Weights of a small multi-label audio tagger.
Model: 8M parameters, log mel input, norm rmsnorm, activation gelu, layers 8.
Training: soap at rate 0.0028, 18500 steps, batches of 256.
Data: trained on synthetic speech, music and everyday sounds put through simulated rooms and audio effects, 39062 training examples, 121.2 epochs.
Rows from block 4 of a small multi-label audio tagger, named by matrix and row number. Rows with one number belong to one neuron. Each number is 128 + 32 x the weight over its row's rms, rounded and kept within 0 to 255. All counts start at 0. Numbers have three digits each.
After each neuron's rows are labels from the 100 clips, of 14848, where the neuron reaches its highest value: "strongest on" is what is common among them. Only what is clearly more common there than usual is listed. The data: synthetic speech, music and everyday sounds put through simulated rooms and audio effects. In brackets: how many of the 100.
# fc1: second MLP up (model.blocks.4.mlp.fc1.weight, 512x256), inputs 0-85
# fc2: second MLP down (model.blocks.4.mlp.fc2.weight, 256x512, transposed), outputs 0-85

fc1.15:147132139147090202118152128115081106107153188102081077182128139167119109168169124136132105124139170173120157088191125122121138167148116116123162157127089163146087128158102099105155127105097153113182104081135170157121131093191068081119117139086100129107134148
fc2.15:115112121118155102127155128172180109107156130115071134136081122052183085083125142145205134105105141121140147117153099091113159188172140209151100139111182099131171083086126139146168140127125097144142111084137142131158132105144146147140114121120135190103101144
strongest on: bit reduction (70); echo (44); number of effects: 3 or more (43); telephone band (39)

fc1.88:102152126183105119123100111127095175102106102098090169155119148175081182168090152107132138064164092162107083106123126066135141149117154206064166174184121083088163162169053084134068189142126126174165127106171149139133151105172107123097147088057065144078141142
fc2.88:108076154140142176142108173128163123058053126125175099148119145117113100111112212170082136157104092091070165096121110143099124142105130162159132139130186104135099109064130096146169188145129144096106116112184117115117195158157098162182176092160084091090148159
strongest on: tremolo (91); long reverberation (74); everyday sound (71)

fc1.286:121068090120060092133143136110125113125119136198124135092149145168150135158111062155090124099123166080081105108107120148084174043180155135148137178145087146087100139132118140145182097041091130098180067139130143097137114187116132080082075085149192148109144155
fc2.286:137156153072122103116069150098162074130139122116129143115075100122109080154090108097114121131133163138174103079138141054153126195148157106131090141105121080135117119131128166145172164150108148154105181146144202126152112096082140109154137149103164127131176129
strongest on: bit reduction (65); wah (57); number of effects: 3 or more (46)

fc1.290:088173164130143113173161140122161060083113134120114102175105082116110157071094168111126116112154074132185101097160109145144042112134114135104107144169024155102069125059145133121125142156129091123110142115115176115112141129136111091089099149110169134118133100
fc2.290:103092142171169120161090197123154089091122066146193137127162161032095181174145089075123121107111140110133117127132159185151090152081128116187073097100137145076129119088177107108165118216124108198071083097125138135153130126149145150203195087090148124116107130
strongest on: long reverberation (88); everyday sound (75); chorus (42)

fc1.167:086159106176124115125102138129096151175119044180161189123091133158057158127123123110143127096114175142112126066160209170126116151188157134152204135108146107147142101134099151098042086164152104168122083162160177161147116094156142094136133103150136126175159114
fc2.167:125157114155106128079187107071077119165157168198134173128125065133165140122105115109107136140186139108211130122168099127102108152145157155113132087169085138117216137154155154157090151103106182077116103140158163098111131156163159164180132131120179139127163164
strongest on: distortion (84); everyday sound (77); echo (40)

fc1.275:144053139093097121135148097107140146120088153134147108147133132096132193108118135151104111116121119148143170167135167091181117127102153104120127116162121149110152123127102090101102147112160163122088108177086111090155111176141107156108080173121086113199106173
fc2.275:090053177166158102127105130093140121088100112138140118155105111111105159127134135176147128073160127126133158113169099163101125079123184119122119157119141146209057127168194122133128099119149117165145126102105159059112156131091142111180072193125145144102119165
strongest on: distortion (92); number of effects: 3 or more (79); far (71); telephone band (60)

fc1.160:168163106188145151148143141115077135075121136120102101128130174065165069164068150173102122122110123126104124065098089144146093133161112128130060116127160128121074138113111131097168133150094121137157128180111132130142142115147077075127115151140151116098169128
fc2.160:159118129132081110098144177131164140132123137106176138119137162177114081134111133129062104143126175167135155150104095122084112146148168115075145169137195114176124127162148085155150070131102115186194157099089134143136164142143102079083167150122106144095165157
strongest on: distortion (50); echo (37); dropouts (31)

fc1.30:115122092099126131114112211120131111096169119100152143110124086115123165101097128166130105141164141186184178135169155049132161119151157155100094148133147105162101113103158082069108100141134171134135166038134067130240138132146053098102142068088115137094162124
fc2.30:128140097140153150159145087123130110060136169095114171172078137152200130156119138176135170080101147195074159059130084044186085122148157144123140128121131194107105163117139122145134209114128116096137111115159099109129133144055097139111151161168090091150135091
strongest on: tremolo (91); far (71); number of effects: 3 or more (48)

fc1.432:116126120117189079137077158098119128153090115159124120130129090098116124138082118149162160198141105095160135122143110095137089106103110163116188200125127143077123095116105123127110127135106141125061117101101113187166110143163084165099208104161147118141108090
fc2.432:136119121114057130138093075130122167184101146101147126130124126157164144074125130168101097087157106137188120130150084128146078084115139134152105168130159126127127044144089156189112084141147119171180139129098097125101118197103147103147132117172133178078122116
strongest on: long reverberation (85); distance: far (76); reverberation time: 1.2 to 2.4 s (67); distortion (62)

fc1.270:086135171177137160134087152117132120082133079101066110166118149063119072131092145154113180135175139119126156128084102171083082151172127108091163117134135099107108103083168128180153121085166095130071119123158100110118128180158124152185083105158109146126135145
fc2.270:089112153141079111117141183067151136147124149182178136066161121159065108060119097074117133102135136071146106153081148080142114143165154086149111100173174109086111090073151124148117126118131114081139159118110145108158059108136122109068111140092190126105168133
strongest on: long reverberation (82); reverberation time: 1.2 to 2.4 s (64); everyday sound (50); chorus (39)

fc1.35:119118079148185162165146158072129128122205162145100182097077102128129120115115118107173162185193165122163132100085134100142128199044150139136144124127110150182113147146135016166129101135122149161119122133115104175107134109165141202161145121079147157167143150
fc2.35:202117105140129162121221105113140147158100108127160151099146074138152097123121141143193109130192151062145128105130133156120111105147080116161143129165092096115175145074143112114144086142105119167154170202150151122140200120071166108123191106108197129095100081
strongest on: distortion (71); echo (60); number of effects: 3 or more (57); everyday sound (56)

fc1.145:141191140138157123157075070138135110099124142092096109100179126151137174094053153134144123158154129110119153107103146073147101143137119133093172090162183127106123101158162105097141110080106153154156153178140144064114106138138156072090116133126087098113086106
fc2.145:133110120160113123147149137077074102156156172101107141161134115137102151110078161139072195141111147193133083130113017068141149086145127125098173156129085188108091122107142081109109076108238071095088146131138061177099174211144154127120190130084110118097121144
strongest on: bit reduction (82); number of effects: 3 or more (65); wah (47); telephone band (33)

fc1.86:097187059185145142101119122144146110159095160136129113066147143161116181122101185083143131118151131082135079093097133191138105141127080101122151139091155060118109127109137137154155125144109112149149059085160115131069160150197129116142126150138116196136113077
fc2.86:085115119147147134124122154135156062110120132166130148166140135033107114076136101111125176109121171138166134150143162144130126105104104152085107100094097125164134114162138114094074154063163092104160102090139122144101149091136135072166163128078132189138156128
strongest on: distortion (88); speech (55); reversed (43); number of effects: 3 or more (43)

fc1.81:121133133170128138166110188102148128106147134154141137118149168133107142144183138148129158119170133146132059083104055052101072120151097181141090152096127106146110089102211094123143148138136169133120080112114146148141121116111073112165098158103172138160146093
fc2.81:084133094086114101160132075124093121127134179062086153059109172157184142098111140099093133114131154145117128159083135197171126065104094099139098143130146165131131104152084082146140100120180144114117161098203141152093155109132101062119186145117130107149153075
strongest on: everyday sound (78); bit reduction (54)

fc1.64:204158142146095135136184137128181108093169144111111154134139120059107147147114134123138106118101147192061129065148115103111107137117139126103062120118103123075111032159132130143095204066166121122128155100144140140147158199149150134159117165153119128073131134
fc2.64:103120152138087121160073134195084159063127167155124092110126103127181079101125071149039112067092079197117109152147161138095191133120157112120179127097143102148124099101174133080094136070131145135111125153180189193150176142176065083124110117159141066175124089
strongest on: long reverberation (86); dropouts (55); wah (52); number of effects: 3 or more (49)

fc1.474:130167150142133185122124118078102186158081185129121142141109102138083090138156140106188167139134131126131081121137102105136139086127078135127150136169147148158069141093070065074137137071175125122185153105097093147136122128161072073135169181125188082141127113
fc2.474:095112075115090127161056128113127181153139159120057155093043169150175124114095110111161148196134133114121196094123174178211141144096101159111144153118108117114064150147151138134092154093135175124173150114078125077080106105172088126100152133168105131097096070
strongest on: everyday sound (98); far (77)

fc1.1:120156121152151092125065097091147131164145101131129129136144153130096128121104162176092165126144132185094165101018076137104155182140152121156124134015069147148152179080136108143122163077172100115085115106160124142175130094123117196114144150150103135121135098
fc2.1:146104173138176139114140151121093137079133175155117146199116164188099176121114134108119102127133125193097164090080097124187159118150107152096111112136089107159132127147041055123095090137097132170124137135097132142138100193158181087133126142135149128128111162
strongest on: far (88); long reverberation (82); reverberation time: 0.6 to 1.2 s (54); telephone band (43)

fc1.459:128134134116214120139086170123070096141110187084198110155130131111076110121123133136107132187163116093088077091074097129107121143210098084150154108125169107045106139110138213148093154123131096083113086177160131101154129164122110045076166156170144157054094149
fc2.459:120139147106103121106117127088090107088091139166121163120066143088109152102156125123155110101136125115178142129136110123095123156145196140101167155115097142111164148108134112124147112060106201084097181174162140113132121081201135133219112122138131107140129148
strongest on: far (65); reverberation time: 0.15 to 0.3 s (42); chorus (40)

fc1.23:079147149118126116128069102083048066085102125135096087112107114100083178110126137111172139159104118094094092138185110121108174182114116125110121106069131153111152179134126103132101153129128077141150039125166209139148182121074140120143198122132084149135193127
fc2.23:151216154156107113098108113117158114132100079138124085093125182126132169104037149157138139123128127118164143148106154110101132176138135118161065126129119111128159077125108127107119175149105152094141162119103077143141164145167098143189102140111118143153139148
strongest on: tremolo (67); everyday sound (54); telephone band (39)

fc1.379:137173123107098106137122159089094097113127176121124069136164074104068162109143154053145091159144172073157114172128176086090103186132104130184132159152123107173090166032124104154138131144145122138075112130118083091170161119110139191120127080144167082130155172
fc2.379:103174135128147164120170138137084166121095108084186078120147171123068100133084145071100162136078112082091144169085161123056094131169094088123168166102113076092153137138129106122146122129109101149161157135124101152155172090118079122188073096101092101167135173
strongest on: distortion (62); number of effects: 3 or more (47); dry (45); echo (39)

fc1.497:076173202108100123136134177108082081089112129045160164148116130138125131146183114121154182111147108113080096071117105147123161174151078153089171100165097093161142153119181132132153091175131127122130177129085075131143146133119080160115137127172093145063161165
fc2.497:166071091099179101098194133204149118158132126070199133146155115092147137136124118096170141143136140173092111111139140193101109137140153153136148123075108114167174097095169105068126063189173143114143134145163119119132118074135117145137090119036172166159105097
strongest on: tremolo (56); bit reduction (56); number of effects: 3 or more (55); distortion (42)

fc1.296:127130093136142154167120144095133170068093126146172124109111128081122181119118135134151179172129119144141075130164125142119112114121166134118153142149155172093107085117167134147077163169105110159154142136059141190123171127151144103008104108128172098067117159
fc2.296:091123135130165145052076096115168071104133182109170161139149061105094104082193151143155127125103177126131110092139128112059154147118163185078160177098113114111085167133199099138171119122101114114101173183148098139140175135132105136118097151147144070112151153
strongest on: everyday sound (57); bit reduction (36)

fc1.259:142118110149136086163127141173151156140089174097112194108135124099092098139078211172139148097155085105115124108127076147176136136101114147159145154187088147128071111129142194132090137113146147150177143148139118054162147121141163081096105157178174141091162145
fc2.259:173076106125116104173157135088086083162095066131115182130173104161109105107133124158103113163138105146093174080126147114167164095127134144177123132147204165189116122150114122113133107140141119132115146128083120103111103196132117116119155193144116130160074125
strongest on: long reverberation (86); everyday sound (80); number of effects: 3 or more (43)

fc1.224:103127085167146159111105093119093159106139083135114160149126127125122182060156120151139131028104068096141132144151109166111129133176102142113182169172087131116152213177071118170161125143095146137152145152096129120110144148124133126143087123154165144110077148
fc2.224:162109063129119144151106162160149121133120083150192100105169104149127114128135096154139136125152114139124099159184115207132158125185062161122082118174137178163089143170113096149091151168158060189140179093162173154066125113120141118132215141164158130077127129
strongest on: distortion (80); dry (67); number of effects: 3 or more (35)

fc1.451:128091119147122162125115137134118117157093139149096108113152109117049130148181125153103187215157119114189153071112129187128168119124179103167187147120065157102135120121140183115089053123134175127171106107136151127128112130161142078217081149159126112105128105
fc2.451:139125116132123174106125166045087123139058140185091089157120158103088169163151110103117175137083119040161179114132145088051141142139168063174133091095118175137080104094148100103137145171160142137152100114141162094101141111134126049135114119167110149108146086
strongest on: bit reduction (66); number of effects: 3 or more (59); dropouts (50); ring modulation (41)

fc1.329:155096053121099136161177128131118186108200082060082158141149125118091119144140114140099144102127121093164122140086119183130175175129147133115124099157170108135096166148201112101198110127178178177119082113111127140159091115124128138105098107142099100143145093
fc2.329:145081057110136097107141106081069164068165154147119062141166138135096156097150103098108110102126173155083125091177158188151177073116107095159139142153127107152149172159132153161113103149164104089124162068132140119134145118157145109165077083057118064131085143
strongest on: everyday sound (81); number of effects: 3 or more (44); dropouts (37)

fc1.354:178156175091195058168159164078053131153173084116075066162067079146089142061116135111164119189136159106153100119127103106108089164211176149113069179140114116163134153090132072106145121135108088088145092131057138128107180096129151104114140136174133101140160189
fc2.354:115226162075132128141094074103142127087134135147081139131131106143103152092098124127079126119151089104086158110154112156145120166168128093113085156184147107159156090088095088162160115127111108115159163090122130156168151121135131145147142195099057105162148112
strongest on: everyday sound (56); distortion (54); chorus (46)

fc1.378:154141179195032116120069062157127118136136131127111137139149130187100171161106130154134198091086115128149137112098092121185118078157165084131177029052165144073092088069128096086148191136170110137106145153061162150188150113113147097091126150149113111119155123
fc2.378:143116088179176104153155089113155151110159117138124127088142117125113098101175127053137123071076157108121113153111134173132094159082074138066169148063085121149126178124175152149138121133118158132173103148116198103133121127100157130193097073122168110089142118
strongest on: everyday sound (71); number of effects: 3 or more (55); echo (53)

fc1.399:073159145152142116119175121119059175091134173147061102126163125196109078164138098121078122120129153127097116093118144075110039162105116123183097161106101133161070185121192127138086133139134128108123180151098058126124102101209115153124169214140139092131154125
fc2.399:077116122127155152159146135195145140132178083160144115159128101102109089179090207125115142144102166129104085099136165106139092143134074149127096096088098139109101107118110175204157189134128162088115128112107095124123143164151160099107199114170121116119097197
strongest on: bit reduction (79); number of effects: 3 or more (42); chorus (34)